From a checkpoint of a small image embedding model: 15.4 epochs.
Rows from block 7 of a small image embedding model, named by matrix and row number. Rows with one number belong to one neuron. Each number is 128 + 32 x the weight over its row's rms, rounded and kept within 0 to 255. All counts start at 0. Numbers have three digits each.
After each neuron's rows are labels from the 100 images, of 14848, where the neuron reaches its highest value: "strongest on" is what is common among them; "patch colour" is the nearest of a few named colours to the mean colour under the peak. Only what is clearly more common there than usual is listed. The data: drawn human figures in many poses. In brackets: how many of the 100.
# fc1: MLP up (model.blocks.7.mlp.fc1.weight, 1536x256), inputs 0-255
# fc2: MLP down (model.blocks.7.mlp.fc2.weight, 256x1536, transposed), outputs 0-255

fc1.177:106079122186098146100101103142126178188140083097073055084122090088169173091123136162165099114089114155151154102089161076129122143089105127109165154144114144158148101093122062098080154130133107123124115104145202100137132073162171122113116118161082095176177143079125107101107181136056147131102064158190064108134133100161048102103121141150130178168139108195092142113128150085141174159185099134112139144085125119107070135175097114122119188095162125103158109149118196129122073090140117179119101153150129167141148142163127088131197116168077133146139165163130194116132133156104147119240150131174116151105088089134121090099123123131100151110138158127139128084156141128130155149170154115117180167123073165104107151108169089090117075147125120088132120104123119185118111128157104
fc2.177:142098067144171161136165192126078071128146107134122105128140147130118189156098114155158111116131084102142125132142071174134082155130132116130147144138116119077084142103084114158142156092147100134092130140161129154126146052098144145137114138091161103181095160067042135206114118137102143153163125169137094080176167177097199091148081195129126104132094166143183124160122071116143096088119130124187120126105103089153173068139150157088175072146120119180140168117140090046159122067169162113116120146124179120168140101114139145136149105171147147161176141131046129145119163124101116156096108103087134122146078112097107068118143140170068151122163122139086170174105191141102055127176138135143162092154098143109138165108125115142125190159098164087207098126116110135125118100165125
strongest on: grey top (100)
patch colour: grey (78)

fc1.663:127111143164088141091116130195137138115075100132112127087115092154109125127113162137132115118129107137121091132165123125105163139106099091113119116149091074136179067141184127111118097103087115181152131129088143086106134159179125093133138163170141122120162137093139127191117157108102141162119104154136189169117151120102134135135090182095121141129190180149122158181160065124160058171115095144153086165134109154094113104206146135062153113069133153127148177193166129158138141085104142176128144132162101135110204136132155090125147169150148123117089193147156097059179108058145104113153163156187168078134123184156182146134125112139115056053081134084201134109084100135140099139142054140168161079133177100150102139072125143193108126187070110130136123079102143123101127124140090
fc2.663:132151110137108066114079128082162070128194182137074157136098071106159096176139133162171136132064109148142161135135084101175182166096137136181155144089088108144101105149120142117136147134132112150112115127104150145100170155124163167132111172144135127130117197068168134166222160122134126125085128139176111201072102109150149116207141126118110138147104118134121109099093162097084082187157204142068104147128158119141152130133139129086061151097191122114179141100165094080149102105110119094152186118079084086085146164092049147147178079103132142149136116135135171151090146141143110132167131178101104108103122069089136123113135068112091135123142163108123121115105130150109178165160132159153131074134071132109093092100134133177047136119127151112056126160134099139124151190134160
strongest on: yellow top (100)
patch colour: grey (72)

fc1.264:108146123149129228153107133111121111137126121110104054163081102094147148137150104142119119110124111140144143152113154129168121091125132120110131092120116135117123097117116137069093153150133101109174112134141155140108180068164187086179104111161113131168154127066144090062166180091119128141078186143175114112141126110126109102094160129151084120132165101151099132102105113135174155122165164128174175123169093039132133094145080060120167156146148121154171162066083164148111118096174176121099107154150157143184141178100117151113172154110152113184133146174142174095187108041071058157176194149113105175144132090130163112166158096110111116114138127122175091116119102169143126083085120117063134193083100087115159090176206094144146086185138137133100128171123106148106131151096089
fc2.264:099111127151108151096092139113121123169148050094090085110159084156114136112108137106231121090111123157103148135089118136116122119088110041163153151133114127078124129131092081176167165075117150180178132158123117178148115195095117132109115146108146086143144185125051162158121146165119104178157149121193077088094190189145135127157086119146155186099098137144158109174122103125086162127176145064077139129123092118131152110114112132115122105109091139152125177128082172080104107147185112150168132113099159140145122101123164152121170119106161141173161124128124122153069182127146185149125125133107114071127033167122114113099152168131133112104089169066070141138146167126090044097152143123179164170153101116097147127119111089140126188095088071119144145175123134132153111088189159
strongest on: grey top (98)
patch colour: grey (70)

fc1.39:141118167141125093138152087099153143061136066173127106101075104195136143100098168110131093149134156170116121136148115097166078147104140167131165093143175060125131133129129086061130130189114170194136102164118146146122112153136093147101155139140088129116151120163097089117159108102111102153090128130162113121095173109113106129072188135135133041115122144109177073191167147176081128040162143127090156164104096145056136079122147117069140145168132115058156093187185156148190101141135112144077162100183118160081136130170191114133134101140108142161136193134103119087096082154144146108089115125095084096090105127103124064126150117213118125120160161113123135109071155125109145158132116099119178111122116153079142170122156093154090193118081178158157127129081151106139103116163137
fc2.39:127127076131146127144142087136119125157162179119093223140090153131153166164177121152187074121118052125110156110145135076149104152134126109095155108124106099174107125125142101127136128093168142154151189189167130089127143113195096068109072158202094162158084097154145099102143180088149161196119089146101118154130122127148123179166064088147073122150072166139107185082139153149140162128097110148115169080171111089119174143166117115125159127094090103116081172094141108100081078100131158155119062178110128121128105125076125155096071147135129152071086067143150179133076125185138108178136134149109174114109136118110122153162157136124062122149091128138153111163117156149128150186106131171111090131150115133136098086099152130126057165151166125164068170118097078162103125178093149
strongest on: yellow top (100)
patch colour: grey (66)

fc1.234:108154094134147157149135169142126187141127153108131089105125167145128174084177144128143102158138126119119103158037143153113143118126109058127139068095101136107084142125161130154076133108180103124145098173109147129157156105122099099161112092050181124145105101182079111099131144145143129132071121046160192168119091142083168143134148142116224106134202120180096053132124117152141098192099109091132118121123130138116089106157118171122176139153142112137102125133092141099145135114114171146178106093145102062089115134165098104086118104117127109134095112183109111153151108126087090089089168115166128163192190145123086102120137100151081151190075155217120087157135118125150145075102071136127158151192144164096126115061091155100191121130149145096163110179136124176116069112127130
fc2.234:177096096068132078151141117168123089197106130102144135163098067185104149135161134149123138116122119126131164177116141133173138120128125138156166150143124167114142157152115119144125132133196112131073166160131163099158104131142140154176106167096142118126093190071099156114097086111133144150140106112110134118113089100179169105108089102116123135129140160159108161113166081168124118118121168157131122094120131115131173092142113021106081139096087154128155168168103134154095104145017196172093101149062110113168103087119130163123109151096143156110130135066144147089094077133117122189190124122179100073108130137096109046169182117129119115219119125169139124123111104167123149075162134127078126134143185135125107083225154125125111170123123149128150193142108069102123085067085104
strongest on: yellow top (100)
patch colour: pink (31)

fc1.361:117119159076152123089153049115124111098148156084106077149093118162155123155086092150134158155134156100149154109130109195130099125138122105163187164179140164150094114099182133132084181184174146138070101163059141122140116132158134141149141098126122117134189078099156158167119113123138143093206090034119131127170169049114144121123099080145111134140151092069167087145094131118127141112120065135130114156098165118062135084150093139098152061108153132165107093121131117120066168116098095107150105120168143156144174151101096205135144124129113110077170085115149153046154124186129119109169114172082154110169140140092143095074130118137080025117132132149161193150166103095168160104098151116147125105121124122140103119086051150136101140120108103159114165145132157104126160176102149
fc2.361:133144162148078102105150120147176152146138182087132157108099161157108121099133169135145154150106089088202116145102165085174126162221158156104105136105087090143119109126087137155164154071104123172159089125120192102127078160121101176065164112107135117111080148121178094098104105188146153145097136125133051209159101116112132160114116097102159114128134098132145111129081183073139188124154165079072185125153140175119164149161146110132096171186104088102122148148067169102129135147117112096109078174135160120148119085139120147103108092199144180132115141152157123118131152130145183113124121116074125110124134142140132134123158071159104073150071096146098115170146160104116158107099114089073133166146136112171138149147090159070203125015152113116120136113057117135097090103124161
strongest on: red top (75)
patch colour: brown (55)

fc1.97:149086093150108162142132170130186160127140128096145091120076115095124151115144093119161115101133191172109077090071135123168134163123117175163127173120069177157108097098102170123138119111165150099171081156108196100135145146133114143135179108193127091113138096122131117095099168129086171143095152128163093206149071115094124114089104137155204135139081097139076130156095166169168130122133174092156180110161147149140139112146082104108093126128161070088185193106066139110127155126113073173106126141141148078128154108177098170099167090138108135118141119144122170188216101203089114122164147128167092087049157162106137140164172092103179106156096115122119084175165129117152146094101156203084117110128144104133141069113123126119193118148090133107149135133090098111180123106099150
fc2.97:123110111157100159125133168113132109160121086111074076143117083136170182125204158152134110067117120104083072099140094141161070099143147117115179146110134147139121148148111079195099150105094149100111175118172112094141135139092146134096117192072129133150118133085087175132165140112077119170089130086135100109075139195192165128144095097081163161123149164131156130080074135146188104125142098070101127068157123152169104130116137163150178142117150123132131181082058111139094086117145138096140174136124153138155105111058169160086126146144187189118104183167105113133097116164160147152148128075108086128121080113139110071089140203120133194173128138139054150133147121121095106086135153146138128131148099141194152140176105162134125134187142088136139062067079155139143090091146164
strongest on: yellow top (76)
patch colour: black (29)

fc1.16:114102206170096074112138146153192072149137097125145118160067143159080080133183109130140125153136147054150120161097114136102137099059112126205083155106084147110151117104157183089145117130148162165161135164107148104084189146132151110198090177102069099132148108090113129158117159082111125064088119134167123178186182196114113161127073111087164139078086190127121138089113074070159167124134141125139120154128094200110154142135118140133146099125146112172125118168160137208072141118134113130134088112140148130164128122120129132111166131115112152145105151167131193155148168122139153111179153114108134103126119026104152144184148157166105133079141078086131179143154099141143085148155093061099149158127109073136120125095099129106138135127093089121115156134053136108166123133166172
fc2.16:125156095135107156140155100129145093160132121156140102141110079077089176145144129129113163138158111124106078113115102108114124182215142109087128161125117164144183076147112099110071121106138174174153103111083114183098060170102098139072168131139069134051117098078101032121153119106131155118155131119127155087108081138126176165152137112192104127094133141142047093144123100173113109112132130180144150141161127084111106170141157169106148101095096112184132148172123096063132164094104100147159077158100140086116155137118161155101139128126165154146155157104179130139156136111077105143073173100171146079160078207148115105133113165138179136151131120104177119143105106101129091109140186089112181127107125149104142118159157102148082094099129149120168102182146057101143220195145172
strongest on: red top (97)
patch colour: brown (76)

fc1.372:169097182167167129100106097141168157152105132075075142088156088082132146112133085157199150138105092140116143099089097123102094122149136103167111116173131124130096153117072159096120158109111124129135174137153100124166178181165148172163162154122115152116130134212172102154095140149094143173072160055102016115152086168118078133143106130086072097202102121080152057127158092118136194126130115055186106132161154166126125181128157119118128123110120137173192099083068117208093110137124137138139147166131133162197133162138113110173108105161103134100121134147156145131154116107148123127169142141175108140174131112150083088176148127093157117104116039158085110167102113099142109122181104134096150141132112118049133106113168117171119094140122126150174077116153152132110110143098100
fc2.372:091101116168134129123134143118142162098100101115086105167150070094158190124102166189119168143112128118217127145131100126167069125182131192089123078153105192114089142093147154132148107128102117121155157113134151164152108123125109114080107097175079151138141101107115138089179121085087053147118081119114105123096116090147242135088141190143147091083149207164096136125193123093171158130108097162121153114127113087123082061083096164111053126134145117148099156108133134108174115127141086110124130160128111148096125074169172134108109141152202151129085086122142161126097174106145177154093110092159141094123127146108102107106185149200160163145104055138120091164160154106077113102087121111157115132104163157162112077098187129116100143181134143173139129145089170137156107116080153
strongest on: grey top (56); green top (44)
patch colour: green (30)

fc1.25:134157146091128141071103110122092108167102150138074112182141159109112171153143107127110174103139101095127094106131139156104128145138163175163100101189076119107146137127140176110102124151156126130137115132143065080187124152170157121156139048180123138149100129093067183117060074102164173164135094114164093104094143131116132111151081090101146102202113126136133096165129143164169138129126107090155134122126193171065144061156135141129154121125115068122120104146173122130085136149071115128091091132214173100123191076118147164165132150076084118069166115146168135124188118159182161106104080135116126158180161123044104141122122173146135097097149082066078199126188104134165153146092163101131113091161118129155099113063134171102142142190112130114080122102082114141089117133143120
fc2.25:159150152114160101164191116106202078118155093214144151158104071148070148102142129141134098148108169196157179105121119158159158122144189154151141122113167208133114146090118095085128180092138137152121144105106163180122079174093084093121068165054143170109153130089116143118100132129146113124191143087139076135155104159098146121114170122101116146109157117173133172063114119080168143126119154105089143128091165128107113125083164135120177184113106119152122099156090072160132156147120096132111122139100058131101165133144145162095099088098129122123162133129132061089117126115131182171120088172045128140153104154132137092100118153128096118177091110149166105096083130120109120129159087106133204134059134157149047147089124111118177205094088100188118155090099141103142107124094156
strongest on: red top (100)
patch colour: brown (58)

fc1.5:107123101151116121107139144184160104122098159114055072198077116123104117105101135154183099035124157152132148153122153181169193118083113117112161148108046086123181131119140117121126122151140131127073191132121124122127110167126105133126086151097188075121123141156104099116078101109105118075118173088179095081193095124113109115156110103171105190218168080130079160219103106114139121068156142149122164118134117106141199066129165127110106097075153121138156177127124191088099138127104132121061089150090067147165083151128126107133128146149160155107126119098118160116134118190134174087174157166112133129155087171095125140165144115099134136171186145140067102178126100128133086156106147145132089187132124098101114133135186167164126119123105105157109108163125116099142091104154157
fc2.5:156150156102107146163135165116138142107087101177119090123178103146110171102108129116127151066126146103105101086122141168115085091196150100174095150179186159168079096094128066160162132103191160153132088085153143171087055102101119110119165148144112195179074112106086154142139132125129149093123102144105123144093133130145168105107101172160176104036103126098180156089093161134131131092166091105043153112135087121145125164110136129157156117104124076110139177092111096109147053137137110164098125145154160172168065126123142175165178073156103129168184167114098099148126122092130161172227121068096156111136105141116128120097098173093156125075082188133127143103169147129100141076081104161176168117137124124113134180122121083139124146140166139152148093134100167095144115092136165
strongest on: grey top (99)
patch colour: grey (74)